{"encoder_shared_expert": false, "encoder_wave_strides": [5, 2, 2, 2, 2, 2], "text_encoder_width": 192, "text_encoder_inner_norm": false, "text_encoder_positions": "learned", "orthogonalizer": "newton_schulz_5", "batch_size": 256}
Rows from block 5 of the audio encoder of a small contrastive audio-text model, named by matrix and row number. Rows with one number within an expert belong to one neuron, the router's apart. Each number is 500 + 25 x the weight over its row's rms, rounded and kept within 0 to 999. All counts start at 0. Numbers have three digits each. After the name is the row's rms in percent of the matrix's.
Before each expert's rows are labels from the 100 clips, of 14848, where the router gives the expert most weight on average: "strongest on" is what is common among them. Only what is clearly more common there than usual is listed. The data: phrases spoken by 400 fixed synthetic voices. In brackets: how many of the 100.
# router: router (encoder.blocks.5.mlp.router.weight, 32x128, trained with AdamW), inputs 0-127
# up: expert up (encoder.blocks.5.mlp.up, 32x128x128), inputs 0-127
# down: expert down (encoder.blocks.5.mlp.down, 32x128x128, transposed), outputs 0-127

# expert 23
strongest on: /æ/ (72)
router.23 096:503558501467485447528493505503465508518541499499439522539515545491514504500459509465519486524517479518500489519514498514436448448491544502542454490494528475492495531453521489523531476472495506495481500473471504480510495511514473492497482555469521500515506470501523536510467480501493503505466482533512496527498542507468512468506520510488506522537490453482527540526508501491499518531486
up.12 097:522491528487530507499498531516440516522499545497525486518520510488506475524475487489492498470531574481460499501482482504438460560509498530495489449500523460454529516505514517500528522540499510473500524505517469471499537482483515550518512494499521463515490481498472463497502467523448497475531498495467487523525489526459484505502523534475492480493478536513496506515533523531536480492474
down.12 110:468521512501492499506509467481458518453468479476467513546466525491448505542511517476498476495465457530516497541520500509521501483484503517501482538503489501491479459482528457521492496488515529563515496498482527489513493501532505485480496480514510532448484505499518521497474552494518486513488530505462494528464542492454491529557514522488486548526508448516508506521460480503464472511531
up.13 101:488513502476512512526458501521469491484496458469460453480470490487512545499478496535487479525488537506534498501464469472513516472534518510480467481531522525552498483538501473509492495491494532464474501520539515517524459485517532498504481479480529502512467493504476551491508547484530499464510440511493522506524495472507476479497532450528499533563535514510523466524504482503548497514505
down.13 101:543518487505502459456543530512521471529499545520507537539497468482499507483494485439502524478510514460498513535486492523478466499457502495500522510470492517480491525499514502435501505486512523536464551511472513480476547520467505492490478473488513515541515472476490471504548456490463472523480519456528485523475482508509492497496480538474484498483482488460484499540512545519503533498530
up.14 093:501498502474498507526497470486485523431507504517453512510482479495487495514517514516483518529483493516546501486502498571545512509502507481540484465469484497535522486439532516473503493505456474500560493534477504541534495497520466523485490555516509483505480539464504480517490503515537534519501518551507533481469481495503507499534536510512479515529489494478479473486472512469445541516483
down.14 087:516443535480490495520476483509514498547503512527527453485516536503482523474488464501510503489494474515448483527506541446519458501496488480496483505566531514506524497487482530487513493514509537488513450511528475501485494544461462481518429476544502492496549488508528508492509494482476484482469520455526472490526487492499528487462464492482501500490499529494519491537534509541520473516516
up.15 102:473532472540491511446498553493481488514518443472491499518504495466527544508493472469507523515522519540522486488503483513440524533501482466560495490530487515491515516470496522462490440502507531440500510479488509506471468515505519492477507529512508501460523509509482530490505462460497494537501459527533507508488518505488481529525468487509495556489470486513517502529511458466525478523503
down.15 103:466506461489498471509523518491479517515541514507485447507505427470500530515503513462509464495523460529527458502495482524556515502477498532511482497477515496545506558483512504540504499491516497504479491480519452501501552502513527435506482498534513490524503528480520476529529463535518536519492519461502491526465497512490490499495533512468493509463514517521450531478465508503487491540514
up.16 101:476511505450497513520501519466468552488485505502456505532519543516526494476516519478540491505499470545512507516498474501485433476507524513510476508452554501454481505469483477507492464516484480501466533471475511478490499487524522494526533512458550528515453494484510488481525494557487551449496519516450493515507498506515506501500484469522525487477484520474486534510506528508487489519456
down.16 104:509526463476496445472532489524526510485451486513492493512491511453474490485516512500523501541534499478516552558470496494487504502533498522488462513518459519503484500513503465479506491504493467546519478511518490486502481527508516540483549498471546482515482465502505514463496507454516507488493470539482516488521536505499455482538511507505500492519471465472508500433533476495490578509496
up.17 105:490504493513490447490499516533491491536526459535496537537488530482510553475488445490516506498539477503474514487465492522469519547540472521474472526513470457514522505516463466467478538504482505479481497506477481497498494497468466540496505517499498467492484472555535514493497528526468469476493539480515484480533578519490516495478528487500499502498463505506512521460515472545500526503495
down.17 101:510484495503538517527491487515458476470509513504484524502459474546522492499490516499475495489530515505533481499489481473514507490486528487463537480537522533521513541511496455544516434484517498528496490505480502495508542489532530462510488508510518473503499505486504454485514497500501525487535539539513484494508439472454501524492483552489498452535525509513479527555487515477552457452487
up.18 098:481470495533500487524502497561472461512502490471509472499523492478471512521532465483491492488478536471489508517542460486509491558526507525486514514494499483477512469494513471532510488533514545509505485461532485449526524527481531509493530480509452446496521482461481508499474518477444471443505490513493493528508509475548495501483506511533467556494494517499534518506499556495511523505530
down.18 105:516556504460498535457476501456473538503510487533527529490476511494474492482493506478482512476549456498491472514471466515449510498475470532508490489503536519521450487488557518452506552487460493506504499530498523506534486501540487506499490470526491515460486538494507471521504500520498503514504544463503503468480488504508462509572500495491496511512502480518472542525458478476498523478513
up.19 108:468471489496542506459485516576483493486499481541473472508499503469516510469471483488546467498476494487478484525482545476536486507508532527446499512503506517512538524542490468538502467535522494509512521462516540489491492458487503475529509496494531480523499477485496536507467545461484508475516455511492508499496459454495475526497513480493497552553543520493496473485489482495532507495486
down.19 110:527568501495507501558544502471509457517507485539498539526486491508505475486493512491454514485509528497547533447525480528467474496485512463500515450497488469514515540507487476470516519467516504534506480505486463463514489550518501527496508513464503531508542477530448504480500491484478486500529547488506486522461520512490500537498523494503504445479483461518520474494547491521503482493518
up.20 093:509507526470533478491478527523472542509523518491490486499530473467504452528503495516538473532487495539525470493563503497487497480507521519498511531458492533532522463496517495513499422509445483480497564532519512480478492502476538517530508508492518520508478516514537542472452494501509500511479491518521467487454489473541524500477482484521499468512507451469520501492478491479471501517468
down.20 104:517477495500477499475494453532530482483470469516483484513447459487506534479504487489497514510453506462534507511483515502490560491488549478506483500542492479508513498537440504451488527496494535477479518477494486513557474513510492503519488437498492539502559463505480452471512483505485469483496521507531525450506480490519496495484515499461468522482547502492472516536517521509517497530501
up.21 100:504511497482494568492471498468532516524498488489469526517490483483517428498522505492491523444527510507535487494543475515502531524509482477459494512490470489497492506462500507511505450514529500522522524484508477502526489513530529478457517501520529502532506484484494457540503517510472512536490510507520472468535526457519479530528478462478534516526440528515512521504488456509492548444501
down.21 103:491497535480510482510517536472479491473498490504552481532502485528531497493471557479481521513539531502541474546472506509507475532491515494532501441528490497487518541475444482493477536504498510484513431485518493514511483523449490481539492541524482464484547495486529571472492505504483480473478506528488465520507512491485472494484480520532495502504487518512488476521474465490459524500509
up.22 104:519559520491539511538505434500487493486488477506490502454471506523545534500499475515501515474510484482481525511504485501500469509540480492528533480477485472496489473476533513480466487497471536502528474538530475499482443517503526518471526488507498477531552529514500504494479511513505510467572489506548504474509552496456466481472527510491464477507530459519490505494454506499517478498527
down.22 098:487500472497542497472471544503509474526523517475544514493479526492508514517528498517529476568460494513496488508524472536484466503462522501494502507486502482514495540508458517528519507485521498468504543534517519455535497507521529531477490446505504490505459492465508483512537455485462458551480513458512530454502461472498529493532481485494463480477517506502497472513509511449500486502463
up.23 095:451487527514526464486454554494518475488522509481472491485499440462536490498464495491512516520531502526447495507509491507526483520476436454530465503492526484549497513483525511513491475540525458467486518515535503511473487529459507506510495529442506510493515501525534525499496479476485486511498503490583521500502518521498501487490478527464512517515493503509516539515450511480519505491522
down.23 102:480486496506492453509510534481473464510496503474482497538500531480499493507500521494434492489487500516509510472480501504486551499504478506546500491518484460534511521503488498533471538494488507518502508514502501491487541492468489502500461514569496501479516497488492514490487477526548542476538522528464501461488477566485501534448544488465492444486551512492472482461462488500546513483533

# expert 16
strongest on: reverberation (97); /eɪ/ (65); /ɛ/ (64)
router.16 112:497553505480516498519494545505472508458539458483508533523477535507504541458476505493471491539523480496462479537507506483472504532527475471497493482528467484491474505467466527531509502471481476476495491466518510481464457484496468526491444484475483491491474540533506489483479513549518470476531541520473490484497490529517510529507545473458515480491491494539483477480505516488500544474458
up.0 086:539525499478524536489491516492495552488484552459529555491524519502510575472485513498545516504481526546465498484522509477464503506472505511529488505521482482521495506496465446505481507527516442508520501475519505508444490485446513501477514504494517494520477476525494481521513498458477504477494535489497482521498519536511511512476483512491478461504518463471478529483521486510524450492557
down.0 094:470506486479459481485497487500468471509504478513487536519480451519453464543481494508533509492468509488548485485494478526500528519559505507535489456476487493468513508468526506484541505514552508502508519505539498474516523496511457517471475476490502516544512525522532506501496511508549494544467407509487477479511531485521493520495499513485505510482520515510521493490477549520485527512448
up.1 100:490492489521461493499474476514553467488486525533512540496493530572554516486481526533479487513465522503528454459523552494499530519463495512538447468520479496503503522459459492500467459532540523537506507496478506487481524530490497485517498565470496483498490504508513433521521464512511442502504494494508518521484494511528498500519490508501492495481488492498484487523489546507489483497507
down.1 104:478440487487527498532488519496477513458510535492462483502506518473478487557476472487517495494472450505507522514527505475505508483487483500557475465474458495477523521521486511489536512539485497480516447528509511530513476468536475507528506508511491488491547468473528513510477539496470472510487500533527433507510505516487488522499507492484495545500558505497530462518523452481486502548482
up.2 096:476493501509554489494472490468498480502520479498515491468469488539464505513536465540540450507495479513450494521510449503477496519482550504487504465500507497519529501482523491481507505517526486469525502535497491527549489481489471476538476500517465492459481481540529538524493483509484511522478517520572514500543518518487482480512522520496472486475493517454477506446519525519476447510523
down.2 115:490508481506480499516480512509491517512515479489481517530487495468478522531498465492509520435514529542516478496489540500448518494496471531463548487535463498492473497523514545526493460470517465475542490516500465469445529476483519503488468516505514527516526481520436493466535480502508544538505480488512478474493518510511449511504515507476523493487499472549462519493510514512557493506534
up.3 111:515481518477481570468553475547492490539507509496501484458491480462491487485495446522481542487499489507468494512523486501552510511531472488471517487494496490465462479480521482552521523510504495510503520507509514544478547501495476503489493515511490528533549531494529469487432447524503508497510512505464487553536481495506506511482522469484485480468480483487500483509473444492523522494500
down.3 119:492486505509496514465452535458519516483545495478510514513502536482472479527552464512486482550494458519497512476469509488495533496514472481450510507506527450467487480520525510515459485513495515530509533470505483541494490504489492530497528523505471507481462517532507515492465500538527483479542536477576483500498542488494520510523554498480501496452487481474486458527508497524480487515474
up.4 123:548483514467462526480499467537496509486476499460496495514494511516490501471506508464519473512524486487479518500498500538468458520487531551518476523486471478471518491522499472491538486488515435509493528476489503511443538478472538481545531494489534535513498540483500548511535499502524520478508551493483530508514456510485488443473463485534526502450496517477508499503480508477496489539522
down.4 096:551497533494450511532497490512509493514531529512544516492526500506453492481473525501501526437487487509516480504565475511504483492461488464496467531535505507537501517490506520486538446489503528485505493498489509542542529507515471528551542485495529522471481494477461490477537507464515479505464549526488477484499519502467482502483456482455500496458510515469509508493506491544516498532502
up.5 100:488545508517496515500517479457521464519506498537553488541492482510508511489495493475469519489472476454477497494516513486511470519501475506481521501527521504500483544512483517519514466502516487522483480504504496465514504525462479453529479516540515488537537468458503549476480528539482471504515527496528495491500465509512501537441456471492542528519487506460465481515524519506438517458454
down.5 112:506495520486486494486515479487548553474457478468480512449464511453498477527517495546522508497506513530463503483501498524543512456519492492444534442466500527501514475499508515520493557495538533524477493509478467561496498545526497511500523483484479513440494479503512507506506531500455495469518475489479495525511531502501514490497497517506484493518536517493492478499480547528493526455531
up.6 108:520483471496486510489474493517465507543470505531486475516509478521494493504518461524475476479500514488539490516517463490494411512529510465493568504489517474482515525521481499485494560501483524540511490524542499515491470535527548491465481501488532468523473479523515478476495503487488520456533470517471527507503506497533482482498531528513524457478447448509500493505483510492537494538491
down.6 107:492507478512520520547481550509464480474459503477509541512478522531525526474502508513513553500516466514531498488469486494536524461504525518436489494506509514457521520516486472512461415511501503502519516504496498471505508517503532497506527497499465472474462550516497508512510520518528480491467485501534487518527463465520545517517480474477489513482473549514547455489516482508469482492505
up.7 102:492511472507454467579464496470491479519476506493504458472480480498490554465525511532484515478482474496496469529447493496508492497539510473509513480472534470476511521493509498494494499500545529486511529478521512506480463495476504512485516515464560484480479498519472521492465500520515521504487479469502530498512506476519471532549530418509551512520486516486514506466467486508503509475534
down.7 102:463493528504530528485546497495520478496526522500454474435524466473519510519529517483506467486505469526471476496456465498464468456532488517485509521558467538494471503516482520552512479516475488484497488513519474518517495490481505486512516494518461455489476508555476502518482498466517449508482510477515548524488509506522535478478492503504529511452513506514498496538501509501476533535454
up.8 115:525552494517480497516507496524499481454477512506457466500496483493485514470484507471468494499480415479490479532533498480478466520525529482489491513476475486471463512490470484559492428490457530476535505479496474517484524531500557475502501504492500499515495498494515536492508483518547503512528468469519466520518507532490506533481530488477522509535484482521519529493459475531518531533512
down.8 112:496470488498504514535528514527493485529511481481510502441521539490494507501528529539473470520458446505496485534480491516506483506506472502512458496535488489463524501499477497516492525487503489522546496509474512527497451466505493516455494519502501485490474504549524458463484514532496523458552484474482533502478456484511532557521478489526471524443471517482538481520485527465503539482511
up.9 114:488467467456499537488504542495503507458517528489505473533490532528472475481479484530487475490477552510471518468525537502549531530468480546499539520489499518515489510476512523479510517499463517517510515495428532512528475549502448523472488512481494517491491527496492483523510497501522420513529524514493498508504534485444500466471470488519492478512515485499523485494504518515463512499533
down.9 109:495482479488477542498493472536488509485486516554499522526466511495459476478499455497499498463450480487497515496529492495469523546498475505511482534499491511489484495528492557504526506535452528532493522510525499542505519451473522497485490439524513492509491491483489455504463506522515509512532511521526520487528489506504488505507461512473508483584462504488501472462533493536503561521500
up.10 122:530487474512512527484460491526519508485490535503531499489487499474497469553470492484508483450531553511518479466519487502486508461499523503495486500537506553499497521440480504521531511547497470460495509529547529499494542522495496529535529510516479458510461500519472475506525480463472421506514452505521517512502543502521510503479522490508479470475519457500488512533506508486473521521507
down.10 115:484481526465462500519462523481477510474474421494481516486495514513531515521498446509506492503483528514489532472525510500519495475501487466477492512440514493539499494532540517486495513557490467503470509502491495509466510538497519502506471495497467478514563484548478514447488495516486489517480540503516487564497491472506510501497461505460495526494484565492480505537544522489487489504516
up.11 125:503508525498536493478488502486499474474513472495535473474494494519498576531484478508519518452480516479478525476498532510512465482472514507494553503543509520470465497517444529490509505485515506505489499503509492504547443515517485494521479481505508452455478543525522474511492518491447544464502488521466474535500504504511536480503501513468495540485526564486478481525518457522477493525517
down.11 120:514507466453499461520524519513502498543516503546512520554501540505494469516514469510524483469542480486515498495495500551482505536502516492476479506472479499505506517476489519516515489478463505485494505521476471490459487497505503477541490488466469539519533446475488473498504531519538520502517488528471498447510512515522491482471466504525529509504462482425481456539532512512542526532538

# expert 4
strongest on: /u/ (67)
router.4 063:484565526503530497531465513444481467521502455492483505487498481496551489517506497469471524492491511486484546490521476491476504543478485473470505544454494499506532473471517497481516507447492489549475460529504496504538470571487502455511501486519489518474546494465528516506457481491482483528474503505509483475537505513521496495461519502482488501481486482545530526531525496507533509515490
up.0 096:522545465541486457491509483472510515549505449506482496457474481480484495488481530473510485466495467481522477480495465525502514528537514456479556564449532544530525472530523501463488491480499484505514510490490498524525504536512481507529491579518542489494490493488516477487493497491474524504485442510487477511516464513520480514521480510482513499497498487528496498480477506521482493532538
down.0 102:452493469459484478461503564514510454500503525524512495498507521487510492533510522503480538544502498505469519522483543521480509494468473530512468535528483468481469501490459520550532517489508537506492497482489425526473484501499486492481467492523455503547489520496512481501479537487514485489497553486513496495461518520489536501503459497506473495452493525504533506549508526505509512531460
up.1 116:513520522528498500498524481522504477520458486554457535531475486507516483477541539471533465492500488540491516487528512542508491504470486500461459456536468471494519459498513527487499503476472490462480487530494497504491545522528492453470482491516507489499507461516537483457487535497515479540522554509485473483458469526495515513501541484514503455517520527504475510539507519525483528498462
down.1 125:484530493505497509539492487494501507504484528479508535532480521499542450501471481503498498492496477502491482502410502515507478532464513503511527497482499503520512486557478510521524463508501567541555467444514528482518494473466524498504504508502454502536489488509467527526484519480552490517493472486524483505530486450475530530499470531473516543503499508505487494487474501473511493439512
up.2 101:487536486525496495497497479470493547507473515522471516487469481510479495473508496424547460472523486486477487501479547564488484519456480512490505500483515538516513524505514502496531506507459484510471546507482483522513508500513455507520470514505519571537503483485511504516504552503483505512503511465485498456541499489534547506486486474502524477499485478448540514503510495461546520476519
down.2 104:492462521494458509463484515436555480519507485528493524472542480518488514532526460515521497521480485497489548499506507486525474520536500487515490505474506464495543469560482467483509532539520477495465486474524448515496516500507482504506532510548498455560473505494505532480534532487451471494499500492483529506485489479481505490505493450501519525481508492521487475517492548540478497519488
up.3 108:492474439512501496496473498519504508485539545497509465463443493514463532489514533518525456490491487445497529540530531484534504525494491462531540424525486513510510512494485484503503505525459497523483466465489500494510470466516481526529530488489489519511533502525540491510504522480523478508501499529503503459485484489539516540468523494529483530457502494520542511517466518472529481517521
down.3 102:497483537462532503513476470485511490482540464481489523515528480490516479520499455547485500470489494537515521418496471511473486507481560505518473515456552498501507503466527533509496466475488504513515497543467472522497512464461489493489459485541542503524506515507461518536493474504492519488525497486484509498528462501512451471494522466488521475504536485497522496493548467536489515523495
up.4 104:486520474529469496509510473522483494521514525482475513494487505431487486522472520504550475522482500527522509516492450530459463489508541519474463489462486465463500465533535529560497490509472531527514474504486460505509487496500503506484517524430465480481480503513491510491574487471515487524481504497526428516491495510496528533477508529492509489509497496520500482522477519510504527492545
down.4 104:490481505502468529477512497488468487516491466495533471524530512485459454495539488529507498505494500458493482519479512531465514530479435489487514528510532499506481545479529533472489543475499452486522499489490525538505497486482555492499469501537480494531543507551504479496483529534518497519487481491507493506499515527504465515533535497461468481539481530492450534523493454503557488475508
up.5 093:468572500515492477499484511540531468524515478547490485493473462539497512575518485474472458462508503481452468482524527509483493508491512500498521528490486525524491483510489501495497495472536512507500501489480520480501527496496499494511449509529464546516521521520483532522501538463529482486468520514514511472497477465474488523510505481502459504506550495490469490523506547508445563504518
down.5 102:422474497452499513530484507503486481492525513505505492474485514489483456481506499461457509527537473511533514561493477506485495536524474498475508494516512478457499451500475484509479492468451537520513487493474482497483439515460518480512505516515536480486527497508489526517502536504524529501492519491477534497551463526523477483477496481472507521527488509527487504481483545508540541467548
up.6 101:497539489526468478515511507500481523488502502549504526507498472497498501528469508476481481490507467485482491503510506517510540508531479475508519511496474516524505509495495513507497486524488473488485481518458524473510476462513526463533568509463528433511487483528474483474515505522499505468464449498520477474525490482544448492496496504506461489538498474500573570544508514516563488506497
down.6 096:440509488459513481445493547478494488519492473517545489519506441510492451488471505499522542515494508482514507497479504548455554470475537539498499494500528476522476487512484522493514511476503513503515494469517467518537526512470499510462479460528524517526549484479527533513516491524493525531480487459522514511530531505540512516487502465526518514552508509536472507488503497531512497541511
up.7 099:486489525572489499475525529479461521514466471506484471526507487505528467446440517489466497518487504519512496473448481524507513510477505518434543487475534506537502535512527477534474496505526525487524515495516509454484486491484521518521469513461535499520519486472534495525507455519508521484479440523514516469532504520533491474478471514510475493516492479498522517508479463508472521477493
down.7 101:482484498481479493495485484486541480456468521482493447524503515486494532544524472511497504547555522531487544501465536485514470497468503520495470519541482486502518487481517534488501502494523446513478483489512491513521521528501479513466481483494490529465478458525498490466538530500456502528446516551533483547473519469485521510523528487496487512513510517486459434500523491478511507480472
up.8 114:495482518469475490501504494528519460499503531508457551495503490533482537495520417560465482519542512506501530518500479481465471524516519466550515521482553553489516473487465515459512526491512510491477536560492498507486469460505486495520484513510526493492456474477525482518500494464494490519487522501495471502504481483519484484519547482495485488480519492497455526477461510484498469473482
down.8 117:493510553510461471514515533492519501497522477469517508485479559484495484504479493505476462498497519504453515467511537490470494477493518527465505514504468510511489498527499459489500523449513499487518533496512517507494479472518483508527549443500499509506549444522503509568536455496498507490484455516472497488462466542476532500497469488506509518504527497534496538500437537506533498496472
up.9 100:501493479491531525465508459508480523499505515474474498514509521499487442522464525503479532525467497457487533498478535469480470481552498501500497492558512522534485500519486493517502520517523516503466523480545464516462498525526511535474544518515535487527483493472494426508482465546551534473509466519527493474521479513467476515518501471517503516518494514500484504529550463473497523488510
down.9 097:504506520498512472495538503466484538476462483505441486503554485475515446487525538484521501516450554513524517533499474491500481510468547525497485475498467532494480521548531445477482500475471490468476509492485505519450499481545557469490517515484530535486511463498511516522493503494469490469492500493471480539487512476466472502544539543501507506493504512497486509510503507481528517479516
up.10 094:538525491490490515517528521476476500527508452498474493488490504442499496540503498524497487464504502499527508498486506502504511479543516553489526477483458539515461470510542502482515450493517526512536464484511524496517486520503508466477497513483497480502490499446499524544483513489496496493485500519483474428448522507492573509547439481534515538499528503516499484533475490534482502474484
down.10 084:472505491504467470495524514478537519506510550473537496496492489498478502512458488512503541492509493486502519498475465514520493496456498500543504555509494478480555551501488522522513501522489461488505470501533537522501514532479541473509543489491424475501507499536493500494512501481500542474455452498546514518510429495497484490467508498509500474517482553482499500524490477495502480554529
up.11 113:498483502520522522505563436485498518535488537476503488498530483467483482499484512528455542502507510477483533486534522503476515535526474480464487528531512536501496514549481474546464498470487538513514489470511517523474473472512466499543506517514508506543476467540505489477446470509529507454517468478490472497483506504525479500464475501531489499553482525537507496522514503473475519512525
down.11 114:495525525483531506513502522474472524448502477497515517556499512494520493494506538474518527484505530525544513498471511494461485528454488492496463480493501506527483496463524490506559486474492504478493482436496484501474468496477506535523519518512550544515530500539490464480522486483452496528552518516446477478455494509481468520526537479515539492481480488525500501496517515516530504507446

# expert 12
strongest on: /ɛ/ (99); reverberation (61); /ð/ (41)
router.12 107:488545481486468464495484551504519470468520495493515533549481522504498498487471497473494482525514539526499521541496482503463515522541514481486512495522485479476475454464511520527508489456515492486461488484528496476465449506558492522473449514494483449483478538500499489482517453513521478492529540549501487473471487534516514506481511484474511465535501508541479474482539481478511520475508
up.0 108:479513477492498553479509467515509501532538527482511446464522530462520498493526474512500495512494486533484456519483441476526487501563517496533510501504464515520508491507511497525466483506511453558511438468531518506456515499475507477570481504488475549492523502516483509478513475484525485525483473460507511497510534463528498533517501512535503500549473516505505501503505470496518519516495
down.0 099:488478465507488510537509503468539490519559538545460518497531441519528557502498450495453490523479494489531492449522525495493510506516482488531480507504495505521487499475503533491526498512469532491509500488495520522491501460483478534488525494460508517479491500482521497495485489557522511498492548461527525473466550491492507443488518499480523536440490482474519492511510496511490470545486
up.1 094:503498473532507547526492487484518516508485515484520502499488484494490526455479494529500516467529473532547499472528478500561499491491453471498487514491519506500487500505535485464527474509504481459534516525527528546550500498500571531456511514472495512471497531507509454510538466524500467507476505484507499526506481548530449530511465489459442486499486483501518472501496508501471467521527
down.1 102:492491467512450528468483502503510440492497548534496468488514470505482500489528518508527498525528578504486506478457487517448512484503553502459502446515507507472523503520494478504508466481499517499499483484469464545550523470468484498532496541471516476546463490501522521454471483502469537546503507483503485475500497486473521502495504484504527492463490511525485469497487538488505502506528
up.2 094:517478516508504505497504485518498499497501482527477513513504510495463510465487472451523452516538486516492439497478486507490494509550537512543476528487532518507507468506534454497461525474511477557509512483510507541467467506489527508464546466513495479437519515511467499465487510535505471461469514503467489482510532481459494506506485477549463503501505471482493444481508527496507495483550
down.2 105:491522499522527510479485479519511516509502504486512480453502459466522484460534531530513481517460488481504500443472545468549554475522466465458501479512497528477519481513484496553473443507501505477503466506555499538504494498470485510510535459457476553541488500505519530519472497499516517483531494512507538487504477517495488474539518496499489502484466501460502524513534533517511519518513
up.3 104:503519537482489472487541504510510500460519521521527531472488528500497461500438491437539449517500480488487497471495496456510449535483535538521513534504538473497530508502502469514561501542522513494506519528526516512504499510502533490467517472492486488530503490512483472541509522452530510487482526522527480466485483498497524443496492515486477498500459489514514485492452535528531529521504
down.3 085:497506514491562523527509519501475496503513534485465520466503466463490494513526504511530477505504503542482536508500512472524505527502476510455469496501534520516504469478523468517492496512483522485494535446443484484440510474499554523468560461477473488464524525487458489483490511452454483516515469523494528512503545517529489486533493511463476533476497502518533508495492499489505483539473
up.4 097:492523501546506525530512520487548505509510490522486473485477490520523537463489495529519484492456538521499461471502517555558537543503542502479508489497446509480521510532503469519472499473501467514527512455484532483509475467535497516510487499475483524514481504489475488505516516508504464480467507502469463487476514485537538469438510477494479496523499422533488491532525519495494496508525
down.4 095:507515491531555557489514498523492495529520570505514495505499469506490474483530476472482477499506519484526519503477535520472516522468529495473517479507552515521490530460483499475506539481465504524455508482491503505503442521429501544517506522510473529479494476517526498490476490513462484502517534472501492495523457501521506504472504505516521507478505538516476499494503456467555501508433
up.5 117:505532527479502520540507469468521493509475457482487494510464485513475464490516512498561504523448501470503469514483460541484506517500503488521433475518462501506490491462505521515471496500464498458524497521546515555505524482517499485507499485516505550463526496476533521511459502452539492482501562539518513479514505535507481545484488494461491499527517483523524509471498522488535497512480
down.5 119:511482500548529442500479527522464494489563483460489489504500494523488549535486505480452490508484521493482513518517505457501450525522489474459495487506501486478501480486530532506500518536565462473468497507475489507486470444508512518536513503520452549487496514514513504483522516475450517544490512485526494523487528482492523520516503541502521536528465532499532490506479492499488530473526
up.6 083:455514479508492472535476506511513484512486487499529480430493506475473493485472480496488478486523527496522512506516461524491531532479517540496474537511493501526515492507506530474549514512562508518472517518503461554474480548507524520556505485517498491499506510532514517523523453527518481493525476495492492500459479526479486496536453522532478471447474495464475482488470514519515455473538
down.6 094:516488493471483527470503520475538550489431513476478467486493518517508495491473535488491464521505521506502491486479486476457470471525476509484538465506515487437516504530493506495461506524471455496539496520475508508509499539494489523494545547496472463465472501464536505450523499486511523503506517492469491505471482538502486545481487530462531535549494489527490548484521514494497470522498
up.7 101:499505503512542497509554506464525519520492460501499502535517455515521490489541504484474483521505472529456484534502523529466520455504515536480469465516542544481498462470526516494518515498481489543504467509489460487499517538525469483447516502493504490520499525464542510461508531472487481519511466488504522479474482500576516512484488517514500503506493471486498451490519528442500465511495
down.7 103:507529505536471498439501488512475495518498516471525489451515482460511558477503493499510521522528557463420512482486489455518501523541502456469512535510501495479528538512491488501479485508501484511507493506566522523536538511483512495519475492489475520477443476490479517539498521482502554498474513506477506506521490509496469487502525481484497514451522514524527519496511486506496464484544
up.8 106:488516460495487495512459472553525496524472505559505523535499496492479432473523494493491482527522470506535478483453462497491548535529533483490478486523480489465527514479530470511525503473538496501514513494516529497478493481502496539494476485495482522518440501514503512510503484476528503476543481460492496485514519488480487537510480473556482468536517492554489517477502525551541498508481
down.8 108:505489485517548473476521530466514488477501527491510509490509461533523539461488467483536479478518485484545496496498515484517491497490477533545553532498497516502493471485457478545484518542474499484504512512508454461516480511459485529457581492524493482538526531498518500449478482492523500515487525514472495493484479492546493517491552532487512493491479475506486513480489475485476510440487
up.9 091:521467463516488513520477515522509533505448487531518517507492504513573529489520486447531479471492491516501468508502494496486520510478491483466524531471481492497499475501462514512520447479497450483521490501501552516484471525539521552464506460497484517518510485513511483511509483526470491499485477529497489525491573494503475467523478531538470491539466518516450504556519520518502499515490
down.9 088:468535520530501513507527482514486509491517520512477516485485522468518492539499473516489504500500494530502504480507491530459526502473493487500521490487535487478465462494475483508470541474503507459523511500466464492569498489536499483472515474506481480549516466510537533503500520495525526523536515495535548477509480505512542539461494505477553529470531448486522528447522487428487496484493
up.10 091:502486510489462530530439452478513483494506456495523505523482500499512491498484498504541491502506527498565510495509477527548511513502537495453491514469481441478518486536497453516494553456474517502497539484521441525466473555530500508523479495490484463497469493525477476524499495483489467483530543511462515529491510484509499458483516473514492496491530503536508449491512511499482496516505
down.10 090:527480474483527497492534521513505525530499501524501523517484514531536530511426546510487513476481486505504527507518481474469514503460495499471528475520519480501485459461477513492510508467504532508444535513461507474476452524500545515539536497521476482512513473527487500458482491517485496477564496479491492540507468490459503506469480502488486502508475478501460473521568520485539533510497
up.11 091:453512487528491481519475484495444482517472494501516514495499504454505484521494496520470482489461517479521522534519525512506486486488530513481471533528488502498535497543494508471483459493509521480472551539478534465468516557515524508528502487503483547502513541498519470493514443535479500479460508496488498532500499500475555511494456526545508517534489500508458435518525516509480512462501
down.11 097:519509527455482464560487543509513511491522500500519484540465540469514526526500482462517511511519541530543552507503451491483512507477458502487520504502504515482474488475499484503517486500493476511525482477519474508501498479486502508492538536466522498507513496515471520468476515519487513537499529503500472522486501516477507567494533498476484484546494496478513528503524487432572555537512